From a checkpoint of a small contrastive audio-text model: encoder arch wavenet, encoder depths [18].
Rows from block 9 of the audio encoder of a small contrastive audio-text model, named by matrix and row number. Rows with one number belong to one channel. Each number is 128 + 32 x the weight over its row's rms, rounded and kept within 0 to 255. All counts start at 0. Numbers have three digits each. After the name is the row's rms in percent of the matrix's.
After each channel's rows are labels from the 100 clips, of 14976, where the channel reaches its largest size: "responds to" is what is common among them. Only what is clearly more common there than usual is listed. The data: songs of 200 made-up bird species, synthesised, often over outdoor noise. In brackets: how many of the 100, against the usual share in percent.
# filt: filter width-3 conv, dilation 16 (encoder.blocks.9.filt.weight, 192x192x3, each kernel summed), inputs 0-191
# gate: gate width-3 conv, dilation 16 (encoder.blocks.9.gate.weight, 192x192x3, each kernel summed), inputs 0-191
# out: residual pointwise conv (encoder.blocks.9.out.weight, 192x192x1, transposed), outputs 0-191

filt.9 098:071135154089136119135115154124140162182149096165127193186169104140075148164146174131090146206119116128178167145190086153104111096134143136081083097111115144138105139130125158101107099130125153124149076144137132086158067117137116128115131117122104131136099146108065100098129094043080085063165122138172117169113173148117113142068141180161162139119110111091158159162121127217190166114120136110146084130143144208151204118122169111115194156130164148175135154131173151136187137147185122180163081165153154150137133092134158103153085172130161120129180161125110134110141123090117109090
gate.9 100:145134138138086118134138095102105055118108053126113127096151157116073164123187152086115158182117107122151084098131148075125065153103126178133142143151255188132140179123095153109137120139174101160171122143113109126131197070071147101152095080144183077153110125085101104148060145138125124144141155156133140137110175209135133170117122189136132100172089108132145153132089152122114143131165070158137115136136113187176138151129142138178067090165102161101150161136062142124131098117132158132053109111117117088117145179122088114130159154125054154081102116120127134147124147141093153126
out.9 096:081106137126172155114120164174128137140132099123196066126110053172061137084115105082176116073119122107202162090132109132110089099112156063163155126151129059088123075112151155166155111157140123196102105098136136152125078078150112152116117155134101162134134113171099124116105166130092145107105076137067126110196129122137139107220126181155109144114150107105088091149157164162111057120116126057123133148130122161137127194135094108137113168099147167163162108113096131169144157123163148086069114135120107076177106136182162108119114150158147071158100102089116170190119136138109158151
responds to: crickets (43 vs 14)

filt.91 101:084055161108102130119116136081090155126152097108103139131112105172175122139099143170104147100156069145255177129124171151030164197094169133079139093117120116084090091117096116123111159131098121121170094115136139106137162128117149131151109133161139095140148140142150158113034170112080066111131132170128102115059083103098127120112068115123179111114127152158150096176150090176116147136101167130141147125142115123147136074130158109099138077122113122134078110086147134133092097117078139147137155115112096109126134153155043121102089099129104169157118124141115103087095131061145089149
gate.91 105:129103128126078076095105106117008115079121155103137086156090073050026058140147159152080113150099142104095166136073124139102148162122146113121133175130191148107121130135167118102125158182134125112153120120094180154100113121134119122057118131096166116115116136189111133109155125128151143068087117166081093140139138090133120152171113120153087127179107137193093087096089120134105116065120124103162093109099143065107083069144107115126117117129055126116092103091105152073072096103098138130128117122112082116141082150110150116081150082121162086108126112141104129161098085143092153084
out.91 088:134152119117053107155147070179142152142098135111132088130151129099134100187160141145144183143092142098123082113146096183119102107179187148107127160091168140083142112107145116109115138159072138167129160124178065090115122119130137111181143109137099171103073145190126133164196145121044073123137096197145173156108128149146167154089149214102162106128121117173137143084095179122119181087102146066118079088122131129120089137134195129098053129160127167153173129160075101172129124112132117185132124113158139165139166153096180095155147154135139124167095133162110111096108145159186163143
responds to: white noise (45 vs 7.4); pink noise (41 vs 7.3)

filt.99 097:055157104106177114098056103098138129150146128088156083158090122077107158187157197190087154111141114127092186142119114141174119135102099151131150124158092130145155124147163148133075162144121140095088146111112129164151185093125130190169127165129121143141125166084087114120108136070143108110139123106162109162072129082113116145050112059155084151151130152115085134150135168141137138124190172203078134147099060158165108133083138150098115172098107116140164051123146139128110148109141133171160142064159135132080075086173174146135065106126148139064166151134118122159082127098164126146
gate.99 097:164142117147149093117121190134129160108186128135167111212103070091149151150136202129136118131160088134094142178105128169112185107149106086124146146139088122124131114097131135190143144121106134150101180104133148146039189099063187105177110124128161140124094151125139148104127146179062115100125073137156117131097191138122070169086120130186108113128119114074153130143074114129124166144088158169140149084173114112147107078157094089142127118108132106091096116076068097088120133111131146089154138097115119081116054137171112140158196221172173124115147114100125155071162123102104128130
out.99 099:064127164103085168107169175129150174111137096149128121101107103133137126174161224210146107089087056119129125123164161196155149139098105112132163075079136150129165165114152125132079157094139118133144130100120160121161113133122166158083217099157158082149124125153121125165102142101073170045161143084092132074112123129154120164090121098131150114128109132108119121154152129166125174129103118084188118132118105087150099093128186153178113098117084168066106154171112126078096143148182115166135157156090108146163140115130098124149133116139133108177140167067141053097087116161076089105
responds to: text has "over" (99 vs 57.2); stream (62 vs 13.9)

filt.131 097:116123084105092107097106091118126093120155135072182127114131155093151107091151170141088143157087142105120158128140172126182130151143046081124083120104156124116125133120106116147120092083126124161101146155101124125114204141146123130078166136060159156094106117195120113157155104149142159160172106119203208142045144123121136118066152119085059083125081117108140153085078093077097122148082198141114144078099167120111086085161153135144037119151098148172088111153147107106195130140090113099125124113155133113155121069102136135145159138154155105160214148146080125119130112093161119118
gate.131 091:128138173178168165108108134146123070180136120084151167139123138117146104111148143096178134089137122119124138181150163072115129062143102078145184115096121130144080171111149113147166140049068144161129118082144112175089110137158076102146112146146087096138114169084159145099151141099141151201078171129058077143148145167153132143121184157137139176086112096127065082172129072104150120112105119135148134108092102064126029085128094121165108107094128098117096114125127147133104069103134128117089109162124105074148132146111125106167210077171124125113093076146108125156115174108189166136
out.131 104:136093190111112104139159124140176114173159109096149159113110131134092080176158144127137143147166146158118123095134118116101165141083115158131144203120174094122162109140126110129097155162135121118099132111127141111128190112146163099106066153124129047061123194167138142145117132105134137127097122100086118130138163126124128149080094143133181062172088091160216043124045145135114170150132097124124092084099076094095090087128126118119177114110151167120119176100125059088072121122177106144143061114125120119141129106122139107103127098162122120121046047142133084128117078202171121165
responds to: low song (69 vs 41.7); white noise (43 vs 7.4)

filt.167 098:202114143143070131115115058147142105142076143134105153064147155106084085111144084074106092144100153134079145101093094112155077187138151082137092140115086094168141087110178147116163072146142086199119121177186140132098080120165108117082116107108185137134115195190130157087143104148189100083091122090035156075141104150082138083151110117141148113106132145143083087148162076132105141153134132121151121141159131077096164147173117141213189116089084122132137132133126083155138127105135059166101154108098145138143116156121119124144086124145072140099126119131127142137091163119111141082
gate.167 105:153150159164131153138092151113134151169140152136093128093098163135103214156156192154127108197204130169137137155127193156169115109148121230135151115045143093130161104076122153069104093141125124145128172121143134096108139123100142109104107127111149094109079173144125081117069116103117106103070101109057117133098120104131135123092088133140109075089081108113092122191169097143096116110147147123171150154116125160168186217127128178130128142121141052135107123090131094071123121087126170110087111105124091138083113135137108071104081140167123167068090179136117140110109124091168116122
out.167 094:144125105090172145160119139160141116145173104120131112113102147134141105118139075093117183176191223171130109145154090086172165122111125066182105143105107154135105155151117139101170125138167109149087122167142115110148118134123125092149162089159144142136109074138182129128163134159163160137161128084186123048212128189143137105148096140182150181155132143091160052142189181119116184126089126104099110084124117078125176099146107186108148130129123234095187105140139104160141097130119089128088140086140107065120135141088144109168145116092154107134157110111129090138179145138079162158
responds to: text has "over" (95 vs 57.2); rain (79 vs 14.8)

filt.52 102:113166150119181103160126115178169188105142110099103131141153135120131127121189080092151112168107040121110113152083075143172097106141114138154150101091110114108176129103124155102073144103140087160165155135094170117130162105070075085122104135092124081120118086106105089123144103141076109137166143143107150145132134169168213160148190198135162176169119168115180124145136103101134176120129177154138145162143149146175145133150218162112110175095130098153153048110121137179152162107135135098098159111101213162130110114058142134144101109102082164122150074111138110130120177156139183115
gate.52 090:119103159174109085181099132102129089115083110134067134072110085102125144146106089097141105106105161178114124163177083137050093130160079169157129129154175128140089164050149106124150111093135163119089119107108083088121116116131149072169082094134149138067148103191065112114151163102102215141130133132149116139100132114119142156139112121097140094149103156074118103091151142061083087107171110124139175123091077107149100100169063120117155106154095053082152122131148114116115171095088109114144117068168125138054070115111161159150094167147164128054109100139174152140133148141108125116
out.52 103:155172110110118063202149114134155090155164203088148124113169171140126116176148080098101101127136108122132072128179103129131100166130158068091120115094088126120119137116191116114139137087138060089118114111186089202151166134142142120145095121108162182110150134116207105128093149083152190082156159091151143181097095114116141116164108060164098068122099119128130125123096123082130151085079148144121167168120130136124137144117121136074134132047128165152087134157177160156068146135124129124099132123127141113143133132115157151136133128186140083118124136129073239183094176096088112155
responds to: crickets (43 vs 14)

filt.177 108:108136120148086135118075150072173097169132154131165152185137112144116098132072173141105129091146100139132174112126089143071177099092149114133098114156148149121135089105156144192100133148154117135160093097127165094129183119107153107161141120163119116147134168137104172111142101131078096135132101169199116138169169137160094122220122181126126235195129162171176187134121165172165150082071089180100083092156119136162088084131189184080187154131118133102119146123097133148111100102118093140158127075127181145148110150125107141148118138159110102067172107193090127145110108099154109134
gate.177 095:173129099146188186172163129156189140097119155093103150095186162154118198118156151134076131114155160147098113178163177146180159150164090151157163141089122105110096128096098100099136104116113095130099135133088102123114103142047161174145111129095127150148070116117111090078183106144146139101144121115007081097130125116086101072158101160100131056157131141193112118142194092118097171151130122103186155087144131093155093119150116076147137125152159148162102193107142068144132168158118146110146127163103168161135169156112125126121113156116140102144124156172181168171078128088131109149
out.177 097:120123102081135159129085174112083099178110121154098088073134054162081113119104120141096059142100104092169209129123120129062157058106144088081121123106140143125098146179138118143143099104082105113149159128162099148110099151143145139075094084137133083158078160131111122128087157157124089164086121150156109134165167131124154140167126157111122175116101136138134167061125066145094144097069174147135128129119110094099130094075121109149079132100067183121058157088148138125140140135194124092114075181137063131150125066166125049096125172083088128141125118119100151156126162139178113177
responds to: buzz (44 vs 16.9); wind (38 vs 14.5); first syllable: buzz (33 vs 11.8)

filt.24 097:111146093122169109129099102136135183155158104118120129123142140090178090192173111135145135086153129145113103080159130147126127107144083126145171135168039078048076131118161120157177169143083184179089163112143144140110087191113138095102096145128125117103106114173124077129129119148090146103165085111143131117144146133142131077130105196119090115079169151134133174113081130171114135055139083109171141172129070180127096074135057148118124094108120155109157123091085155099149075068142089118149134171141038139057104144145161141118137106156118137132088183105153086137118145106096059119
gate.24 090:087131211165164152136125147098136073123106141076121104171065097108155152161098161108126133147126100140111134127109105113134150102142130120085128139114156162107142136092081113114071165145039119112075151098127126152095129113106110142081104131188163109117128092131179101136177099105072160184131144098039142115142155164154133183157132186153143139205141107183071145144159101108139126097208111111144146097140189111129125133148123142088092111162141186143164160155134109140124198132157099146095122192193133119121130132187140137135128096169121177088134107164160152088174172098076191090
out.24 093:157163132097162187098140186052139117132140122122165113153056169129143083063120113125047144141137091116154108144130168128159100100174173096097081152054196132175153137177181119142104132188139158126168101175138090142119118112145168139120176123110116146102149128116096119152134060109152114134143113113143182110099075143148137149150107110075128150061121102139077208158109123144109096143114164121137141125111109159136133095146116103145126089081101165107213134117113107085112118064174109134163134127106146149065060116092092134127128052141135126142191196088157149118098133150115168135
responds to: click (94 vs 15.3); fast repeats (59 vs 22.9); first syllable: click (58 vs 5.6)

filt.119 100:134136103078158137107125149099131125156148057139114146104163143144085147132144179144128098151209113158162162112136170145144141150102150184191129125137086137167105123127157171108152130109154144189128177118101156102133170124108088142136145165180121154142118048155185081175157157126096107130145184143176089129167134130112075091131119157097134080107196178101173221106157096088151171167094125147129140146156117166139143113114155043119150152189110103129147141114128102118097129110088095115162099131106117134146092125090154091098100079100114152093027097072171132103160110122055100114
gate.119 107:130135113167128170168100110074103095154102115036085132122132115077103098182192160095093071105118109092143094149110132101158120101152097177107193148179156116171164200164107088149140123168099119167140182167112137172169093124124147093058129081089143161099157095122124148137117111148133065130105143118084132092130150123132111135133194182166107109166123152134062113157109076110074113159137089118135157131085162073094068135074070104138143114132134126104048103117142118120115088076111115107080108080105140108074117128095136111109153148078163148105144105141144101173125163157161154080
out.119 094:130156112076092114123123081167098097069111170144073126064088124134181124119101123119184093105136135141117115064145099094161121190142167117118155152130168108095158072153084077116085131122075066064125124122130114123088143107143148134124140179158148126178127181127108114133105049179105122118063223106114102112130071121122074091112092117092114102124118157161116110102123157153098092095181104186125121105119154119128178141150102163158095093134091067086148150106103110157078130086138108145187095175139124114108147150093144195151134191118086163142188147162122064113131157125135132109
responds to: white noise (52 vs 7.4)

filt.126 112:187217171178083166192163167092140080184133163158134183076156065149116248100090197139105083127128127103125147171136133195177110140127113151113157152084120131129132113103144169118126115123152144142160133137181131130159093100141145085160092118144075075122174135111174112173137107144135110146158145094083120164138069104123136171129086148084132149122134121084131091167146123127165130107107101151135121190116136152180151174126136109095133097078120131091127088144055116119075099121094107153113061124093144153065126145138171136108150138156092091091092094129183150106105135096130131135
gate.126 102:114091091100166146141170138155135102108163113062110067168130197112089123165184063115127191159049152166115081098130157146216103153132105238087155149142161121114140177129126122106155108134126158107172158094100158098151092079137169149131155148096147138168088151175109124067144123145101127132124158107083116072078082110092088110113093128129113128146146121147088116149179088141136167085143135096146129140131127160126107098080155152173123138138100137145070194113096111156075121160133125107107106178165093115123128127139071068106115140130101125189165112124079186102076121130137093103
out.126 097:137111116102152115153195161169167090154189166099153120144189042112114141090120063167066133070143171138146061189144071123138143069155116141198122102139115124119154094141161190145135184109083134129162144183163156090147133104095150158172092156141073139082117124108076104112138133135110129094146153110159154177164128112125159115130107114161147148093123095093115100138087154142166133093142156068172066092192085145106160141109176163159179141072129064132131146109120080116089060121104124122066102086119112142127075133114162170164104129136125139124135122156100131123124100146098088102
responds to: wind (34 vs 14.5)

filt.60 092:179129144157140185094090107107141116128152154071110180115135124192173147104166192164110123113080101119199134168137189113129089080105126172122135139131134125142097075074163120120129079100045103142101130111140081105089173143134127152117159143170163103130159199162106099133169117128133130160178068074134114167143088084133107040184126080134184094111152108175115124142163102183148122211118115137166132128095119097130132176124132173164088097117124119111168104101105067139067150110132130101162123162131126115146111148129105197159102149105122116126050058154147137148158130125133117148
gate.60 099:158148120223117134142137112113112087110061156106107162130112173070121154144089164122131121130123119170128114090170124137104138097138160058140103133096157171129125112115116193111162125078108151164090183144092102138067154143073144149083091061172179180099137129130138051105162128118138139107105127117170120152145171119119129142163159124108141160179147149163191177167087119072088117111094172097091209118115131149100091109098160121086161101107150124161104080167100099100194107068144139160109170200182118149143116143192169114125113118137144068114129129160112151157116097083150087129
out.60 096:128194108122146117190108090150117111144166166085129061135132139184143154117091176139157084117123109143070143153120115157175113132118129137100142196136131112159145133140097162183127117149175190180076185089136070138146126164145131153159103106137195066140149116148125118104171165063177048152064090119094079144104182139115091130113181155135182159126137087199095146138137110113136069136152126132107131116136156097109138120138146057118124128113111128110150122164128153057096110112126159061090101120146098151156126169107155190066116168124119096120158132142111136104121211156140184095
responds to: click (90 vs 15.3); reverberation (77 vs 40.2); text has "room" (77 vs 40.2); text has "reverberant" (77 vs 40.2)

filt.186 102:093091124120153067124137103129130080118073078105089162120093114157091124043132100110160060139111058115166111155100128074106069133103052136107170122139132115161128165141157108128082190159137159122189131128139167107143141158166078130117112095124118128114095105111115151184120208123148168161081153105115123159159136147098116162140162140128096167147159074114127151122102102103131121089105140098139119136114130103146161132108141111045126146117124106206159106127158144095133140042113150099119125143125216126213187144114168105149130158176139187113155103118140091170155162096096201139
gate.186 109:096108112148107144047163099134097107102099127096072119092142111054117159067127065126091087087083109088117105115061145097118148115178102088116081105134130168167116122142137079124102087087164139150089049133107096125131160169151150066050097178120178118140112120100082101146115139125120075183110125132087150158067143131109128144190149157111102134129099146075084180109073142097128090074122116102059137051114135109099083105111106149139123108139176129137125130143120195122100139148127120136140161120128173146126133103127087079122107161066085190122082109149114125176119139104151157087
out.186 102:149143098147115148092144108074128124093159145121148144086091188155103123140123160121127121116132117107153175112075147156140160086127136104110149129125101064162119099142109104135182112118157107117116068159167112204097104255168170120086143113114119103141167158096180122163126181184122123117089090101083130082099068072150105156064117084092155104104160113146153104105149153058143153110135120177096163155179130134188165066155125207204147129115139136087141132172117103156122157082113079113076151095119146131146153090120137098133098099097088111148184127112090118118107154127151099115
responds to: buzz (47 vs 16.9); first syllable: buzz (37 vs 11.8); click (34 vs 15.3)

filt.17 099:128178121157181099141131138186107159155120148146111121155128172131131130096126133141100107122084157139091115140159097131076120127178107094111138119082188086150123101127158030094098086112101086162136149085131110124090167182117157145208143146122129112099127172134125144136150122109198101142138142104126117113083167090200144167115099091136149116135143144096074101106124115135155064127113164195164127153143088118187155105223101131107094195047105125140168059093121143147087142140101114193179108085093177108134075136088103191142151122162148146149098192091134132137120125162118143135
gate.17 098:127135156106138107136129114098071086083099114145131092112108101089087143115069169089169144161130163127115121123128142079131142110131059116151123155188156161154131198163152156158111120112091205147098117155191128170106112096152077120084096122178201148103151063134146133161122099114094143173076117089084121124119105133145092059160144142068118111118142158076141116143172106090155088159133114100113174129165124065111095105142122055169093101176171116102127120133146181126160133092110149107138119169188088144152106103108189094124191160068113161078123092139171137121135174161172159083
out.17 094:060147112165140051155146138158157134114163131158163105156124125111089137098124124099099126091109129155120151150188164101127136136137137078158072128132135133115146115109108126140097167149165162102087137100137151085129142103137092211148160094135164115076156116074083092051164080120109146064093063143061216183177160136168146144094084199133154114115130184133132120090087087145094058185177135141083103128087110075108100156123128143109134138131092131131135126087141121167167147121081164112148103106076127053166121100081124161105085139093111113111126110134109159171153147090170135100
responds to: crickets (59 vs 14); click (53 vs 15.3); white noise (36 vs 7.4)

filt.163 098:085150113105112087138120105094086124129130172165164174155103143137104027142161140141129146113125103114113154098157104145113082164135145102114168114035097111159134096131158127136132081182105119117061093093100117136138124148163145111107095135168157113132160110181138126177174144118072133139124167134103118105138145174167079108125107098126121084132103167113121152080145137136092081087113075061100122093084145116130150155124113114147155116157129137102121101106153181204149128146165143153179223167165068119161094162150134118125146151129052119148131179182087211147175105144124197196
gate.163 100:153116102151136174133179124187166149083173135131106093140121141056112146127119109122089131196098120155142076172113122133186135100162144116135170189159145128116102149117177172166130115170159184170119190194140101131136116158160142067101145128066126102142124145085140135097084079156172107125071048097126092113076106126161061087121099090081112097095098145125114075169178129102116148113134165143116096114121082161148110107155086123116117131125109154119123114096131151117129083116130109126100100201120056142085124093137091155110107102091061103049161159086105189101124112117169086106
out.163 107:126123107163122104103110050101080106130077156129162131149090129103095085102077187127136076164121129096143212149106118092150123112135135127079164153167119098141134109157169096116142119085117100152161184074173117131102116185106062068098179152128162181164154152130096161101138109101149175109056131144102133146100085122117086096157159192132110189184081120133128127124171076137130107194170108135087141084134143110072163086185181101139102129108109178146145110156141105073124138113101165159120074144140140155109164129121149085133101164130080097186113159157152121183180132148093100116
responds to: text has "over" (88 vs 57.2); wind (68 vs 14.5)

filt.169 099:108148125132110164181094147152162111181172128162130170119136158169148117135163120147137170111153146157142165120147121106146089185120173142143105124155213161169147146157150123123131180113084134189156169134090127128143156165099119133096130065162136066052126136111146105119134069102123124117190111065032090118078151063065132129097114083081070091116139089108082126138163115101142178137144171169225107132144142130131178161152170137159125107070097065118157092124091080151127137149138063118101155099128116100096081132092125147131144085150096151114152103118069154131121126096139151119
gate.169 115:218086132142152161164149148146146131110157123121160132124154145151143113122094131116125173148131218120103147143157123125125167160191084098147181153086151187138138147160119119155141148147183156121108133110124117128093152155186164091104106150041153109143087063132082153141134081105116048097077137084108126093126165128149105102151103085160144078088102090068013070097127158108135097156147124110112150137143110100103114093178105132172140145149107127119106137114163150144081153154150111136114142150069159114134097122096065134112094117066046112044124112090124120098123096164129120134
out.169 099:136164154068195096085150127125096164102117182164187118181161168109082137218155154115082134153175191083122172104080071185170160188170117110155166085177066161177089139113091137105089075148145193121029103175129137126059113087140122159165081119100144127110144059120091110118115121107110133174112117102107148143103163102095115067121163096129146105098090082096122117122155113144152163125096078119110159125165127163150082124098110150158137125147139130138122122174134127150104089115105132117130144129205105103132152116141163114135105137106146112158131147144121140145149177113174135172
responds to: white noise (25 vs 7.4)

filt.110 103:152086143173155157093097119154086140046127101157108147118117168096092086115082139142110112129124083128138111183172135163169142097114109075099174117113124124153186137124137165171168170116145118165170137137125166147119077136149151104154108123131124120108110088137186089172138138074147102150075184178140132107210102142090143160130067107121114075109144141122137110078112054168065133132096108113059167153116151126129135106197088063154135089164125106109094193120123145194133146149062082125115185165129127142156144125094129142094127095156116144099109166117159221132199108114134154142
gate.110 106:089139162143146108131150134139123110158151144139050070149073100117114135197093118137167115183193075104188113162169121148129071106146170185139143175148144102113083170129151155093107128132099159123081152140071097105115155140181116085105074134103131103146159108093154086127149100136128146139159201113105152112149161143185056128183153163132154106200186139113076121174178120092149160134171145136132122161122150172104091131137136111094152101143139138165145135156188149103144161117158138100081158107163139121128142109106127110148107156065120129057130191185148165106149104180091194077
out.110 103:194156089065120145155119172129128102184138121152099088147092122095141109090095072116114103106098142128109109116129115114124111091174096163146115082058086127083121148155172110051142168136158128134104159105181168099129094138068102089115158151091072065116119159152130086093135149080124171068132146097096117116099091175055113118163134140146078193139139141115129164164154135156113107119109101174156134152170117142122128135089143130074105105119169162120150105085178173145082065149109132131141101089123145128092162154145076081084140188185152085155150135079156081054103122171081124114
responds to: click (94 vs 15.3); fast repeats (61 vs 22.9); first syllable: click (52 vs 5.6)

filt.134 099:137049094103167111181147099186133166114136140204176153130128093128095116094116125166155063121125117123131150106161108140128148098164087085162134110082107168126115122111099123166147153134110135123141121133106117076141113122140144041124127159110115082169104148108101107117120156132147157100075121084163108128136170170164149104175161137125110173111144158092161087037137190104116144135146155159202120069151187119124138109120137178181110119162133159157135091070115145176188109150127151097145072142152147056136086111102065139094094129107143176047118066104127048137143116132085101136
gate.134 102:104150081121115078104099129144111122112099138074102177070098129112104154072102121125170159122183172135143130142143164101111107120135165149139177111074150148115091153120151108087140136069089143116126132094103082177126156133208132122165113137132191148138153098112093076093144087088129145120103155156132118090085176211128087150187156156147126101174230164106145131140104126093107172071165161149106152145124156178144040154144144154147124167195156108178137145136135144118124090122127171152118158175160125132143117174070082107147072127140116136079189135123102139203072128118148131094
out.134 097:152167167141100109123078132120091114106130144119151137131148108117152079117138102121109184138135082139112165146133082145130118131152071086181125156139098088081179108124111140119124169174126138121082114109108145085187142093170182149104109173073093147123121114085111200153213203100133113099143131127120117109118129093101145117100050154172043130139122209099103134059092170112144154166099121148178109124093118129138116111104107134129156058167135139029145097105152136152200143096149091151098101106120147172129154129161139136113137139129074104109133151152151069150197154130201121170
responds to: click (84 vs 15.3); fast repeats (64 vs 22.9); first syllable: click (48 vs 5.6)

filt.127 107:177142149138118101176163137149152154113152125126129129156116151113147155102133128117127152219127180091076147152128130151210133146166093164116137166119161114113144175122128127228128150143146150116186131182129129120120168147156164198206135134187115171129154112154155160156104140147134102150070083102121103113091148058151130066135071135133133133119122081085109096154109117138101137152161160151138093185107116148197129106172128133140121117092162151114121135159142206168125140191109111200149183196100134143113078151091162153090175178166127165064107147166135131088168134164156139131
gate.127 105:096149138088126145094100100143040092141138142098091150155158128103127056114148112119104140114087078119136075098102118130156181125176141128143126138130105191125081167123116171112086155151134154157074098106121163147096080137133100079046202137168141114149104135119106153085058152115062078165111113127124093108152110180150094081133098124113146130142120108117171135093110170118142091156139078129089127069167139174117115138137138113116166122154105080146112125116163060056156138073106116097063064099080114109143166123165161110162162176079080188162135148120148204126105100108121144134
out.127 107:122136132102195143152153167126143135148123114123124183136125128135128132113105101128107134068146149125135150125173182129127140115118134104163118090140082102078131085134100082055112186079125099108169135160129087092164072103108101118116136122157119167085102068080117136177146144128131121079124117153157152148145195186205169163148124133100127185134165160089150199157111144105152087177129083141096117098146177126093066124105102123223087104146168154125189095160121149146151143124149152193181172170139130179130153063103120176139156147119114161161108157140193112149158147172201136171
responds to: reverberation (74 vs 40.2); text has "room" (74 vs 40.2); text has "reverberant" (74 vs 40.2)

filt.172 101:162143149152122143114120147139115172115151135166162115150111129127131106072122152131128073106095114045113073131190066125079182100178093095096065106138132146137052134138141175142071169115113096099153171068128178153130090133056078113105121129137151132187122145165102151103132133165111129083097146171139167122179134150138160171116098109125154142104078093100127120071156135145075082152143094091170176094134137082118106138106061141104109155134070141133081131159135119128102125117076140124097118102054112086141135185146126074141146084076123101176098159075096100081070116158136081113
gate.172 099:077144134148177091150149137167152107093128110119075121089136138135096198161121114150188110205145159166151135150154126113186113056124088104134181095049113149161142145179118130146100092104131155098132096105118147098167076125153104129139127122136159073140089229096129083160125113100124078172105090120109106183095126176126117122144091154080079096136125140151088120093150171123090104119115193122122126136106115124143110138103137090141150121176153079083182176120076139193089151107160186140132100115137149177146154128168113137100141110115114149060165144174156161159143139088120183047
out.172 106:161105173149095141158100094112148142128079166155119176163102154133179178137194125137128133130088115147123169075132130108130160193120157107124156156085132143131075144184079054094115076139126157120097100065167107140137192163181099187172164095169166119144139161122128143166118125139116088190183159148162119153178165141114166156133089114153162141144114094200141156140082120140168096142104110162129151126112120191149175115124175087137135121137099147153186208159155148151111142158076164154143146149185107152141039152143105134113100144112079172114105165102073101139120155082093126139
responds to: reverberation (88 vs 40.2); text has "room" (88 vs 40.2); text has "reverberant" (88 vs 40.2); buzz (40 vs 16.9)

filt.2 096:143116111139155127110128098117088123138092155079146140162151135164154117149129135141190192147088152151132171171158121150123158124137070112141164128108167118107113089115125176082112101135073158113155115163130120116082117149123191136182131094073109178160110078183113119109094044119124088156122076106160202152151168239168118170115115149084100123157074118103144083103101181154102096121117075131167156137173140103060130094101150105138099105154126148146185127149112100079099101158114151137155099133124178141161155169131117097141174155138202123183063092175170154120134076100118115123
gate.2 114:132156180092130118155145092172135106170133138166122108115149110073115117096117145139116166073051100140077085155136135147107145021146087123109166152118180121131098142086129185152116124124155144167153133132140115119132120184131145180119134162131152098206154133119137166151077177179117194164099126152069182120124132159190120133137124135125097095102103134141174130099170110080064095076126149110150122133061157131071044059169104184130081138133121138109169146087085181110105159143168115127139158148147124160127127120139112187135163133174137161121130125096091217138153121128178126114
out.2 106:138115099186083089115117159139114130125092179120116078060167132158142115103132107109120138120107134131120126180112172138129108102166149138150113132113193115119099141143179130187145164148089165143145122082164141155142173126159130038156136150189155110172114097089128086042112105100149147130101109176137118102105189133078163143165103165141163175124113170120105085109037113134074094167151104169159135174123161060118096085168098172185107171108111164155118144090089115099131193136123124151088130155141087145137165106139146121138124123143144143113149101162072170174079153146158152229
responds to: white noise (63 vs 7.4)

filt.143 097:159144112088153151174169094100134094190159131151168122132152133132100097171106163106108107078151125128153111140099111113170179094122144108143129118081106166162121147127066162134107106098130127087104116123123125190136105114154088096071160153112112145151136014104101120100095102122094156142124167171133119113120060129104087159149121114137105121097089142092078144142157123129143178145116114094090119147128135143079159122079114119108121111152153126084055177161130107134138136163194114100056114172078069114140099158127175135196174142099182172205164166091163131124162187170161168049
gate.143 100:118105149101125096152158120065094079059094073128110120171090097151155086151115112098167148114083126122159136117186156133146134138153103103121166134102087191079142187136125058158136159118113182168134160140124112164150149115145112129099150116128139145169124103102121100080044173117064093117138091147110118135149139134104127105107144162105134158141108055074182096154164124152087124125168131061063090132064170136074030138176127176099114078105135142097123169148128109155122172068156161113057139121145125140123066129125074073115118122152116119133144085099093154094100095137091118113
out.143 109:149153129117127221155090143155173171118081190106179144120160110166135160136177125151154114205127126160154202139171137136127132081129145138109161114121084125157075103122103139192199119152143077095154111055143125073188096191104087097085133115133168110163138136145135163155170146152183156092114113113161090127161111149102128157113179160090190147104159104151135139096158148173179151165116134129079162111094102134124170140084122107132157140127119135178101077089106162141099098117147118135146093071113057098155128084151127120157172126131191086136131082144139164134120086095161132059
responds to: white noise (26 vs 7.4)

filt.149 086:119174130124161146151152123132152094080120134140121113099102098055149187063152111162193146143113134123065120156096144156139101167152155127140110102117124135138088143110168110092060138143119151067130128092130106129173164104163104131157177168109154117135132133112118153115124104153156155246122128135151134109060121178133163135183123084157131155088215146174182138159142111131125120073091115094122046101106120190058210130108083143143060118110145131125158162110140109108143104089094132113102100093127096078158153096157120143155217101123127127144191165165125139131134171148136152124
gate.149 107:147138120119149110111164103128094099113106139088165116203110177112117102110088144167146093112092126074115121093120097135111174083109103090104146071152169120096145136081125136141126161130155049074125136114132068095127174101114114133137114144091118068113110136103129130134085112126115179128101148086105131189158129129056142187128088070155139127140095109079070140056055135130121096110089109077135123106124078083120065072067117142108097119129101140111075143114140126117063118178118107084130099117142124094144082118088139062045186096167171086136111116153044153117145112112119079122
out.149 093:153146124109093206156179108105168107146090097149121077143137128129191139144150144096120150122130204156156137124069160117120095133102103177125104103146106117159116072113194108132131095115110070077137142062153122128144118085095085128115123136108115145099157110143129151127124116109179154133089095192119169170081172154126111146182104155165164108113115147095114157134069145109103140066097117142162102047062086096146094097136167146075069121097096189129164163115114138134155196115085118165124133076127148147185162077135080104141066171130094122082111093083099117083162090097157126090
responds to: low song (75 vs 41.7)